A small image embedding model, trained from scratch: arch mlp_mixer.
Rows from block 2 of a small image embedding model, named by matrix and row number. Rows with one number belong to one neuron. Each number is 500 + 40 x the weight over its row's rms, rounded and kept within 0 to 999. All counts start at 0. Numbers have three digits each.
After each neuron's rows are labels from the 100 images, of 14976, where the neuron reaches its highest value: "lies over" is the class under the peak. Only what is clearly more common there than usual is listed. The data: rendered dice on a table.
# fc1: MLP up (model.blocks.2.mlp.fc1.weight, 1536x256), inputs 64-127
# fc2: MLP down (model.blocks.2.mlp.fc2.weight, 256x1536, transposed), outputs 64-127

fc1.617:463531502473371483467502496584507469491502493455480523484472492414522522469494516400499513523574452448480498507511486493429468462500404481573466464446462454543535499496525479503463523485503504
fc2.617:513461518516626485481463467447502537456532489457488508516533530512518517541480520555523547424513548498497529482461589516523537501445425533526514484537512574476486511490677478503519598503508487
lies over: die with three on top

fc1.474:503487479460466496524518464498488490535511520464525498538500475357503405537505448541561527508622532544510540445494528573527502463457514487472474477496480556473475474521428420451395501477513418
fc2.474:484518563526476516548505512520492443392511478448463497385510488488502546496433515486529514482461505506514512527475539483499594525486565524510519520491495541489508519493477319500528427460529457
lies over: die with five on top

fc1.27:512491496554498455463471518430471492465500499523472504547524512513545516444474539397501507478464497519495482542511493475657444517524540485519474443456533580485504469500520484487492431576473583
fc2.27:518520531431483577557505508552492457529533540572505546504474535478514486526452444537505496469539503479442391464528456501505546484447530486477510545504464477504587567492471628479522407465565482
lies over: die with two on top

fc1.672:461501474566431554544481490483450439460436496497463532548487428502502492499415500564524532472528500520529533449513470568576517615446446509460454493512455514505510487479535556566541501491524453
fc2.672:500510488497529513477449553523524540459471479507501466464500447502489536550560463461495493503447495514481515487523416495423563550473509516578512481514472503518389522527437526521455487530488501
lies over: die with five on top

fc1.471:494552478464617440369511473496451483516478503509496523497507533565488502517510452520554505501426500505505489451519365556521465551512560434445454498479574511542411492544380649478483519506489471
fc2.471:465451458489452435342481519499545453527562513507491468532503537548481440528507409510444424499502499479489471500517540555484499503492454549537505497571482578524489535459474605476514536559400478
lies over: die with six on top

fc1.116:528451503524470506473471583469454448537468491500500475484483482499468548579519517479602440507427499484465414485472506467463521592516512531545444564580473512498364533507523479517487500515484509
fc2.116:474548516483512516439450495503494467519540522593489434500488517430608551480453436530463531486556530504526477477485454398482532457544488458474467555468625446481578536496539495599495510533479531
lies over: die with three on top; die with two on top

fc1.41:492458518543581524563479538540544444472485510483491512514556472541533446481619519554576523488445497508489510506446523508517461571488503494493510467472607451524573488498542594558475527580443527
fc2.41:537486508533506546463505491493491607469537497463486467488565502544522527485440479532492576509544521534534465561514470463563483582509488453532554510495481539480505536507373589451540468489570484
lies over: die with four on top

fc1.112:537507490466519529516473562437476470589423490506464541461448457543451435410442465543537530524518507354479462551488457416427469392502572484537516496478560436480555459476432533515557464451509510
fc2.112:495514534536600484473476494447512489477573502527529434508524576470540540439486473463490461481551537555539508473523571483519469551487476513483523507480480484512585503513451447480527579471525477
lies over: die with four on top

fc1.18:534568490451494508466462534536491512439503528555505505507491502464563581508451464537468480452505474579471447505562574535529479580515530509461483459492431558508506488506457503533502505540499466
fc2.18:486488579488564531459559553531540530549600485481496466495498500559460429498535483444505521520504492533480492446419505494471471441507473438491452468499444505529578453535527436518542476464529523
lies over: die with five on top

fc1.10:491505497566494439446465535491511525503481452498490505522529512524543558431449500413499529492449467504477456503460502536672406480551541505515465477423526615511500459514489499462510461562463539
fc2.10:475519528467514562545490482582526452522541542566539555497409516479512522523539446523515506421547516493499446468534446517468547456457550484483550521508482428524508558512517613490486424509542551
lies over: die with two on top

fc1.539:507478488510504539446557514440505526499515542524500477527489452470550507517410476537529498554443519619507519440496442581515506399492446485477492495527620533421460463505478442491498425472464455
fc2.539:543473447503428449607445534418528631501530521422532443451491499493504487483494549458462567501469492518476489495530525509488532496548518452468506488499524540557501518523420547468484546525528484
lies over: die with four on top

fc1.99:450504480533589485562474507502518548408452521564454513523530486519452540488473431534479506502461469523502549536481518407493491525495574497515466411455481511404441482495520628546501592527495532
fc2.99:449482525460547554346523414494526449478547512567478500535509491486517528505484470456508384462522522538475497497499515558491526440530448437524497513484540551537403518480457579524549545500405489
lies over: die with six on top

fc1.513:536529510560506534510522539543474472488502524505508415479535423503548636456589452512464536487545513536485480495552498507437515599476504514466479477499469566498494490520530571554544497495447436
fc2.513:475531487477437442466534431459503448569470511504492533474481583498533509501438576487504537521477526460422494489572454548520492457507501516481505510534482508516510542558502379489459515484486540
lies over: die with six on top

fc1.636:457519478528363495592540540509453518506517512471487500479486435419473423543533450439536518498546484530505559451499434516524452520517544491455457540528555576481557519532406413478493456511526453
fc2.636:505529518528563502494497503538581513503451513464553445494519487510489502527572486512501572494488521472461517450506479518484493426491536420544512520479468476525390532482491417487487406502548499
lies over: die with five on top

fc1.717:412492506515483500539448487589544493470497491481481482506488586552549639499580528485468487485596515457430466560530491468495496512426534456485504495447544465452519530539542443539437444461457494
fc2.717:443499525457497555476493439443544478562469475539517480431487447439532439483472517502479482505551524516489499444456551499573528431468523482543501497486497484521459462505426418556522529508448520
lies over: die with three on top

fc1.732:511512528526485477520500528579495548530528514509452533487518494496521561449466514495451450503506512574512480566457476504538505565535553452498520471500490513461536418522455513489596482405475580
fc2.732:484506484475562515582511511447490488424483477556499501494433500471507462560496425503508517461515490471479465442557499476535459432458555472518515444484554459512442540504595421536472547545504540
lies over: die with three on top

fc1.660:555475520484496554470507519482503510483489485493514468518508506505487563545456477440492440503451433449459418526423533412419553434550479524543478494498535468501480513513496591522456522557523490
fc2.660:559543521457524467490463496493506476535488495574451491494473511457454430503459496475552539481545486498462397492567491495522498460457541472515429481469552607488552482507526566525516436512576467
lies over: die with two on top

fc1.372:501545484419476497475490527522509492514487436473481450478489533490534567477540471516544533528486499539508505530528499465579458492509502535554534509460598494534521481502538425554468534511514475
fc2.372:502475528523493446526456590541468566449486538408469557461572499502524453485536451520453480460515463519504458499452556439425551474541449477462546439535493520499384502523486456489526543474470506
lies over: die with three on top

fc1.743:481543522514483504473433481498526540510452498508562550547434558565563539485505477526509533478530451501525512513512436542553417516487591519412506495462516476521464488484494510486445496439428417
fc2.743:510480478503554487511474584564551497594603462488459544471542531513505446517516524503553503511525489557460479525484555458499571548549516462509534507521515521492543517453371397510569453483460492
lies over: die with five on top

fc1.304:572459494477534532588475550472483461530476514532480546553434465441467425521511454549540480544521453438481382453478533497495517494495464562530523526523491535509401553538496530474586484518526457
fc2.304:462538492532479504497474417495530488472546484533502488503523562499493502492431433477538591485545547503501436423527506478504496491484588449544494499481547446467607519482495555564583522489493475
lies over: die with two on top

fc1.252:483500511430453486567507506528516462498507451495465531487497489543489495505535497478517512497535423459522471519549517461422492430529445511543417444409531432547550558456537465486417504501464487
fc2.252:547485506573554491460500526488469530457486516417447475456493481462558471512506425541522536477539556551532539475473583438533478450526508514503534477477545539452337531537545402503489643468495463
lies over: die with three on top

fc1.83:473562488441480518526551483487458501528508538497507540508475490379462470543524459524523532527593563513520470527471509565560470497490526511464449456536473508469542518515375369468475461508476522
fc2.83:543490528558511500488473489478553505467536512415499485454477521469506494496492563499505541451493517529481571485508567515486522521492540502520544501501484516517449532509511339545506411443565479
lies over: die with five on top

fc1.332:496422494555482528421511476486488450577518477529480455444500490486564531496474524508503525548469438482435469516497503545529534455479517547481498471551418473467611507524447412462589495498527556
fc2.332:491505513434452524570471498557510516421470525454544526492495493455456506492523444480536556497530538504517514507482456541508556495558542469510482525506583507515435524549568535487439562488452515
lies over: die with four on top; die with five on top

fc1.484:532472516537602517573518530544518431449435494514487470508472547516538396516615449512521490483488508515542502528550499531468473507498432467501531513510472515527624525446496662553453506537483451
fc2.484:501482530542453535586469484492559564444516518399470488489484564496434433575473473488519557463460525524505476534458513476534473467536549485481502495476525494473426506509510542413477553479536504
lies over: die with four on top

fc1.752:559519552598502504489498533511491455513492509519476496554466452536539521471517480544523541510460566578476514507465380560576543601489424491498534471528555532428556518507474491484447547482546489
fc2.752:503488530479587481493493501459485487508554527519491548537522472516429514614420504468510547504467473464493489527518563487476509513564500481580442479476553482511596480545478537455455536534543488
lies over: die with four on top

fc1.326:541495510514553527491493541511520468430476483525463472503473526473494452559586505490535484468432510466527517558521408497449439502451495512474509546476505530514581507512528612505503516543510518
fc2.326:493492531524436512506496462497506523512538573445466480444525475481445467525530486499460526534437495554513470506536537479523526488482510469469554435519523598520429535501437531439483569472553470
lies over: die with four on top

fc1.679:561558483473522469466507539439500458514532537511501492501522524427526556483468423534464523509477510552548554444440436515509475309495472462499442414504579518435528458515444489486534387480495516
fc2.679:549455496495490504645485487469505583504576488406511501434488532538547517487457498494462518440469516533475476510480537503496543496562508472463532533440470525551537511492486567514479623488555494
lies over: die with four on top

fc1.39:446562494440550517504500492449490428488572459488520495478515546520531583482529505544502470496464466525484461493580357501519490578467502496406461442487414474478465446520526576485424479570504468
fc2.39:399477485502562518521534527538547524469553477498479517478522496486429526536522484502605515474481555484485550477447515461510443564472486492505465430565503548473522506486497536473487463488534495
lies over: die with six on top

fc1.561:430530530505485487459514534457452437464493544481520492586449511508519570506505531495532575533608477437485461478603484490425564472500475508517495491460487500459491621529525491463423530472489451
fc2.561:482498485444504550551394513519543478546516524527534532479471509508551464510498603527537488477480532536456522516426566521514549596484514506491538491506517600527520466512577465568494514478516495
lies over: die with three on top

fc1.573:509546476495472495487452476561493432441498543475460489513514522468571589458596504450469509507518458437479532534491487471458456414492444501525532488406562461495536497473539427491426536517498452
fc2.573:484485536459493487553553561489520470578534525398466503477511515538487485506464551554480493577489512592479488433474558505473510540573515509549558520506550499551331478468507408511521511495501491
lies over: die with three on top

fc1.0:474473498487454506569535496524506502494506512492487505529495474400506466514484555523535569466558522565521573410445538469494482488427524490443479497507483475486517475500471385495421519509517510
fc2.0:492487478529391519449463491504482500377548472538519529435474455489504516489571562478452565483469525547479491505507543556523490492490534493433526586465544559570576493508521361569491381487494498
lies over: die with five on top

fc1.570:506537527456443534418470469558472511554488470497473522474499529504494515540521477498477501521502501492509485516418489471367459445574521486498552525486544470485586479430524524446492525455481560
fc2.570:510498537520467477491518518453574512488510459550446482454448509523519521466381523501518485495438476502482376452517641554470485500437439549502471518465533538477496492501498390560501534535499505
lies over: die with two on top

fc1.487:510528550406483526455496466553428542495444461475471603504471447475521407496455497504503509526594447440495466537468435550447467513533463491497501456474414458470479503469459406506504503465499517
fc2.487:511472491574535503534479510518524508518548513449512576479473559497581504517551500515520564509493545480488513486512561487550527547458471499487466471513465498483582493524567544503548591521417515
lies over: die with three on top

fc1.214:502496476525556537385522553523538497493405474492495549483501567553596543477478447517513497506447510546510543489461441541525468565499598491424482468474520492502354509463448629544477536527494516
fc2.214:451472472479496455429534504532520440467573492458512444530472515493481513480465494522523400446465490492478465524467634496489484465514390528501513511548489604527490480485513549549482472547402471
lies over: die with six on top

fc1.761:628462508510602452559517478586531479427457509542485503521529536510544456528549497555519441504515484436548543516524494477477441448533484511558524516486549505567599475492451603536474444465513500
fc2.761:530484539534562465542545519452487544522507522422560484524436528499482502524453470488424557463474535507501446518520520431477518482531467531443487528509531488466432493448487550463444545459575528
lies over: die with four on top

fc1.55:492524470579568445530511531520493555471505467518443556509565500473511546467490540500436505532551556521529526577462477508503488523520527521571513433481461505428548462489515513535580504426431553
fc2.55:505561519522443587512499550498505528499453512564487490490454534448527496509506456523511561468526470536484488467588446442535504388540604419484444487493542498478439588530548450487502499530501538
lies over: die with three on top; die with two on top

fc1.680:439590496470468505443479499514502518440492513453501455504518556456537561466554535532476475510467522469472476582500543443498466463528488550576532517444606476549509538507527479545476515490469502
fc2.680:480463447497544496595539504544501515513582546449521494474513489543503434584497557527492534508542517531476526427522592545508498542499501487518504540515529565507496501454531385505486582512502498
lies over: die with three on top